From a checkpoint of a small multi-label image tagger: 1.87M parameters, norm batchnorm.
Rows from block 11 of a small multi-label image tagger, named by matrix and row number. Rows with one number belong to one channel. Each number is 50 + 10 x the weight over its row's rms, rounded and kept within 0 to 99. All counts start at 0.
After each channel's rows are labels from the 100 images, of 14976, where the channel reaches its highest value: "peak on" is the class under the peak. Only what is clearly more common there than usual is listed. The data: cartoon faces.
# r30: branch 2 reduce pointwise conv (model.blocks.11.r3.0.weight, 72x288x1x1), inputs 0-143
# b30: branch 2 3x3 conv (model.blocks.11.b3.0.weight, 108x72x3x3, transposed, each kernel summed), outputs 0-107

r30.71:50 36 67 37 18 50 50 87 40 50 50 50 45 44 81 45 67 50 50 50 50 50 29 33 36 50 50 50 50 50 50 72 35 50 50 50 50 41 50 76 50 50 50 50 50 50 71 50 27 50 73 50 41 50 50 50 30 50 53 34 50 50 50 50 50 77 50 50 81 35 50 50 26 50 50 50 37 50 69 50 50 24 35 50 50 50 50 50 71 50 50 50 50 67 50 50 50 50 50 33 50 50 50 66 50 35 50 50 23 50 23 50 62 50 50 50 50 64 50 65 54 53 50 41 68 44 59 44 50 75 38 50 50 50 50 65 50 67 38 50 50 50 50 50
b30.71:52 65 48 36 65 44 53 45 67 50 50 39 49 47 58 38 47 47 62 40 58 58 57 32 47 47 57 46 26 40 53 59 48 53 48 46 56 66 63 62 52 71 60 47 50 53 55 56 55 58 54 64 39 52 55 49 54 62 60 45 53 32 59 38 57 53 37 73 57 64 60 42 63 61 51 57 41 39 30 31 52 54 44 50 25 43 66 48 48 48 40 52 43 64 57 42 71 33 46 52 55 50 48 54 25 50 47 52
peak on: glasses

r30.59:50 50 50 50 68 44 50 50 50 50 50 51 22 50 50 50 55 50 50 50 50 50 50 50 50 27 50 57 50 40 50 21 50 50 27 50 61 50 50 34 67 50 37 50 50 50 50 50 50 50 50 37 50 50 50 43 60 50 50 50 50 54 50 57 59 50 50 50 44 65 50 50 72 50 24 72 41 50 50 50 50 69 57 50 50 60 50 50 50 26 50 61 50 50 17 50 50 50 50 50 50 62 50 50 50 50 63 80 76 64 50 50 36 50 58 50 50 36 50 50 24 50 67 50 50 64 38 38 50 61 50 50 50 50 50 50 37 50 50 68 55 50 65 50
b30.59:58 57 47 48 44 58 48 57 59 55 44 46 35 41 49 50 52 63 53 39 52 46 79 15 52 48 46 50 35 62 60 52 48 50 50 67 45 52 46 39 46 47 57 31 46 50 58 55 50 49 37 41 45 37 63 50 58 50 47 50 52 42 73 66 46 59 54 55 44 46 46 64 60 49 51 54 47 55 57 53 52 49 55 48 33 42 56 51 51 59 72 49 53 50 37 42 50 08 53 72 46 57 50 53 37 62 43 62
peak on: hat

r30.69:50 50 50 50 50 45 50 50 50 50 50 50 43 50 50 56 50 50 50 49 50 50 50 37 50 31 50 50 50 50 42 50 50 38 30 50 63 39 50 50 50 50 50 34 50 50 50 50 66 50 50 42 50 42 49 33 50 50 67 59 42 50 50 71 50 50 50 50 50 34 50 76 50 50 50 50 66 50 50 57 46 50 50 50 50 50 50 50 50 50 50 40 50 50 90 00 50 50 50 50 50 50 60 50 50 50 50 34 53 50 50 50 50 50 50 61 50 50 50 50 50 02 36 50 50 50 50 39 32 50 19 50 35 50 50 50 50 50 50 34 00 50 50 11
b30.69:51 48 49 53 50 53 50 59 68 41 56 49 40 48 38 81 45 46 64 49 28 60 50 52 50 49 44 54 60 44 49 40 40 51 53 10 53 55 63 53 65 75 51 43 54 58 35 50 63 50 50 52 43 53 42 42 32 37 62 58 45 44 50 57 58 51 69 53 50 44 50 52 47 48 40 52 56 32 49 43 59 66 29 52 58 51 43 52 57 54 55 41 52 46 57 51 47 77 53 51 52 38 48 64 50 65 60 54
peak on: hair

r30.68:71 50 50 50 62 50 50 50 50 34 33 50 50 72 50 30 50 50 50 50 50 62 50 50 50 50 65 69 65 69 50 50 50 50 22 37 50 60 50 50 40 50 50 50 34 50 26 50 81 71 50 50 59 50 50 41 50 70 50 50 29 73 50 50 60 50 50 50 50 50 50 50 50 50 81 50 50 50 50 50 50 50 73 43 50 43 50 50 50 58 50 37 62 50 50 50 34 50 65 50 66 50 33 50 50 46 50 50 50 50 50 50 50 50 50 79 52 50 50 50 70 50 50 50 73 50 39 75 50 62 50 50 61 50 43 50 50 36 50 50 50 36 50 59
b30.68:41 74 34 60 33 51 50 54 62 66 55 39 39 35 61 51 34 50 51 48 44 50 62 47 45 52 50 61 30 40 35 49 50 58 45 54 47 45 29 46 53 49 81 44 46 34 47 41 56 50 63 51 47 39 61 47 41 42 58 47 49 34 67 61 43 49 44 42 53 36 44 52 42 40 45 72 36 46 47 41 49 51 59 23 59 46 56 45 56 40 49 58 44 37 43 52 57 51 38 63 55 50 62 63 52 52 63 63
peak on: eye; hair

r30.19:50 50 50 50 33 50 61 58 78 60 50 50 50 43 50 05 50 50 50 50 50 50 50 50 50 63 50 50 63 50 50 50 50 33 34 50 50 50 50 56 50 65 50 50 50 65 50 50 50 50 65 73 43 50 50 50 50 50 50 50 26 50 50 64 32 50 50 39 50 50 25 50 50 50 39 50 50 50 80 23 50 50 73 50 37 30 65 36 60 50 57 50 50 50 50 46 50 50 59 50 80 27 50 50 50 50 50 40 50 62 50 50 66 29 69 75 50 50 50 31 33 50 50 67 25 63 50 30 41 50 30 38 64 50 50 50 50 35 50 40 50 42 57 50
b30.19:43 49 60 57 61 61 53 56 39 49 43 50 45 60 56 60 35 23 50 40 57 53 56 47 42 38 41 51 51 33 52 50 45 46 57 44 61 64 64 58 59 34 22 72 59 50 20 46 45 47 51 65 49 50 59 52 43 63 54 47 52 68 39 49 49 50 58 59 47 43 51 41 55 67 59 45 50 50 50 70 50 56 22 51 49 54 47 50 51 44 49 45 58 66 37 63 57 50 55 51 40 25 45 50 38 48 37 51
peak on: hair

r30.16:50 50 50 50 50 50 50 17 50 44 41 50 40 50 25 50 50 50 50 50 32 50 50 69 50 50 50 50 31 50 50 50 50 50 50 50 15 50 67 35 50 50 50 73 45 50 50 50 66 35 40 50 50 50 71 50 50 50 29 50 50 50 76 50 50 50 50 50 30 33 23 50 50 50 50 50 66 50 24 67 50 50 50 50 50 50 40 50 50 50 19 66 61 36 50 35 50 50 50 43 50 50 50 50 50 50 50 50 20 50 50 58 50 50 50 50 50 50 50 50 50 50 50 50 27 50 50 50 50 50 50 59 50 50 79 50 60 50 50 50 50 50 50 43
b30.16:51 50 58 29 42 29 44 59 50 58 50 51 37 50 49 44 46 47 43 51 33 49 46 91 44 56 43 63 50 48 63 61 48 50 53 58 61 44 57 46 63 52 48 53 59 58 39 57 46 50 65 55 63 71 53 41 50 50 46 50 53 54 64 52 47 57 54 42 61 48 63 34 53 40 50 71 47 65 48 45 59 50 44 54 56 50 50 28 47 50 68 50 45 55 58 72 50 50 31 41 53 29 41 42 65 37 64 62
peak on: hair; hat

r30.17:61 50 50 50 50 50 72 50 50 50 50 50 69 50 50 18 50 50 33 50 50 50 50 70 50 62 60 31 80 67 66 37 61 50 50 50 50 50 31 63 62 39 76 70 50 50 50 50 50 50 57 50 33 50 50 71 36 50 50 50 34 50 50 50 50 70 40 50 50 50 38 34 50 35 50 50 50 50 50 45 38 50 50 50 65 50 50 59 50 50 50 67 63 72 63 50 65 50 50 59 50 36 50 22 50 50 50 50 50 50 50 66 34 50 39 56 50 50 50 25 50 50 30 50 50 31 22 66 36 50 50 50 50 66 50 50 50 50 50 50 50 70 50 38
b30.17:54 53 46 50 41 45 34 37 50 56 52 53 61 45 43 56 49 41 49 49 54 31 41 56 42 37 47 43 41 67 50 37 53 48 64 50 44 56 56 67 39 40 43 70 31 47 57 40 58 40 49 46 51 54 50 47 33 30 57 70 41 59 30 55 50 54 41 58 60 42 57 31 66 56 55 57 55 54 54 44 58 58 42 45 38 54 67 54 31 60 41 32 40 51 59 43 27 71 36 64 37 48 46 52 64 45 59 44
peak on: skin

r30.50:50 50 50 61 50 41 50 68 65 50 50 50 50 50 34 45 50 50 50 50 50 50 50 50 50 50 56 35 50 50 50 50 50 28 50 50 50 50 50 50 50 38 50 50 63 50 62 50 22 50 50 50 50 50 29 50 50 50 68 57 43 61 50 50 50 38 50 28 50 37 36 50 50 50 11 50 50 66 50 50 50 44 50 37 33 29 50 50 50 50 50 50 50 50 50 28 50 70 50 50 50 50 43 50 50 50 50 60 50 50 59 36 50 26 78 72 62 50 50 50 50 80 68 69 50 71 37 50 50 50 72 50 50 50 50 50 50 39 50 50 53 35 50 35
b30.50:43 52 44 46 53 48 67 57 52 36 35 61 38 40 34 41 54 50 60 50 38 20 42 41 47 52 45 53 50 46 54 69 48 59 50 38 44 40 35 55 49 44 42 57 68 53 40 61 50 44 33 55 43 44 55 28 46 33 66 43 69 50 39 41 50 44 31 45 46 50 40 55 50 66 47 50 45 40 50 56 44 32 54 51 44 53 41 37 42 49 48 64 33 47 53 35 44 48 41 48 33 50 55 54 61 21 35 44
peak on: hair; hat

r30.54:50 50 50 50 50 50 50 24 69 50 50 50 27 50 50 26 68 50 50 30 50 58 30 54 50 50 50 50 50 57 70 36 50 50 71 50 36 50 37 50 50 07 50 50 95 50 50 50 99 50 50 60 50 50 35 50 50 50 71 50 50 00 50 86 50 50 50 50 50 34 50 50 50 50 50 50 50 68 50 29 50 50 50 50 50 50 50 59 50 50 50 50 50 50 50 50 50 50 50 50 50 18 50 34 50 50 50 50 50 27 62 50 78 50 50 71 50 50 50 50 50 50 50 50 50 50 36 50 42 50 50 28 50 50 50 50 71 50 50 39 42 33 50 50
b30.54:55 57 50 44 52 50 52 62 59 57 39 38 50 44 64 50 58 61 41 43 35 34 35 50 50 43 30 50 46 50 49 37 50 42 66 41 52 61 36 56 55 51 55 45 29 52 47 60 51 44 58 50 49 57 65 54 10 50 56 45 23 44 45 53 49 38 49 34 46 52 61 44 56 47 50 68 48 58 49 36 53 54 82 61 50 47 58 50 41 60 49 40 41 46 50 40 40 27 55 52 55 47 51 60 62 43 43 51
peak on: hair

r30.20:50 62 73 50 50 33 50 27 50 50 50 61 50 50 50 60 50 54 50 50 50 50 50 50 22 50 50 50 50 69 86 50 50 50 50 20 36 30 50 37 50 29 50 50 50 42 50 50 76 37 50 81 50 50 50 50 50 50 50 50 50 43 50 50 65 50 63 50 50 50 50 50 50 50 74 50 50 50 50 50 50 50 50 50 50 50 75 73 50 50 50 50 50 50 34 50 50 36 50 50 50 50 42 50 34 64 71 30 50 50 24 50 50 50 50 50 50 50 50 50 50 50 50 50 50 74 50 50 50 50 50 50 76 50 62 50 50 50 69 50 50 50 50 29
b30.20:51 56 55 50 49 44 40 44 58 47 54 49 28 25 50 46 51 47 52 46 44 54 47 47 50 27 37 50 63 43 55 39 46 55 53 57 50 52 60 55 49 64 44 50 12 52 60 49 36 45 51 54 46 46 60 70 50 50 47 48 38 48 30 49 62 42 75 49 50 50 45 47 69 50 45 56 60 63 59 50 46 49 57 49 61 74 57 50 59 50 44 50 44 45 64 79 49 48 59 36 49 41 56 55 40 56 28 47
peak on: hair

r30.5:50 50 50 28 50 50 50 50 50 50 50 50 63 50 50 50 70 39 38 50 37 50 34 50 50 36 60 50 50 50 50 50 50 50 50 50 50 38 50 74 50 50 50 50 38 50 50 36 50 50 50 50 50 50 50 50 50 36 40 50 50 30 50 50 50 50 50 50 41 50 50 50 50 50 50 65 50 50 50 50 50 50 56 50 50 50 50 50 50 43 50 50 50 50 50 50 29 50 50 34 50 50 18 36 50 50 50 41 50 50 29 50 50 50 50 50 38 18 50 50 50 50 50 37 70 71 50 50 63 71 50 50 50 41 21 50 50 50 50 50 50 50 61 50
b30.5:56 39 58 59 49 70 59 40 41 31 45 56 58 57 42 42 52 67 42 55 55 32 45 29 50 75 70 46 70 62 40 38 58 44 75 51 50 68 52 50 51 29 38 52 50 56 45 37 50 51 47 63 40 46 50 48 66 54 48 48 54 60 70 63 50 49 43 33 46 50 50 55 53 35 49 48 73 50 48 40 49 51 45 61 37 59 65 51 38 50 50 57 53 65 66 50 41 44 53 46 43 40 54 61 50 43 54 54
peak on: skin; eye

r30.36:65 50 50 50 50 50 50 50 50 40 50 57 68 50 22 50 50 50 50 59 43 50 50 65 50 70 72 50 50 50 50 37 50 55 50 50 50 50 65 64 50 56 50 50 34 50 50 50 50 50 50 50 50 50 50 50 50 50 50 50 50 50 50 50 50 50 50 50 50 37 50 40 50 50 50 36 50 30 61 50 50 60 50 50 50 50 50 50 72 43 35 57 45 24 50 50 34 25 50 50 50 50 50 50 31 50 50 34 50 37 50 50 50 50 50 32 50 49 34 50 50 46 50 50 50 35 50 28 58 63 50 50 50 33 50 39 50 50 34 71 38 50 50 59
b30.36:51 67 50 38 55 58 39 40 79 57 52 53 50 39 49 53 43 42 35 51 39 65 57 45 50 50 44 39 63 31 81 52 48 41 44 58 49 50 53 52 56 53 71 58 49 54 35 63 64 55 41 63 48 65 46 59 61 53 55 50 67 52 44 44 53 62 64 58 53 46 56 35 51 54 59 41 43 46 55 44 54 46 20 53 50 53 48 48 63 50 51 45 56 35 83 51 54 39 43 37 48 40 57 43 50 50 45 46
peak on: hair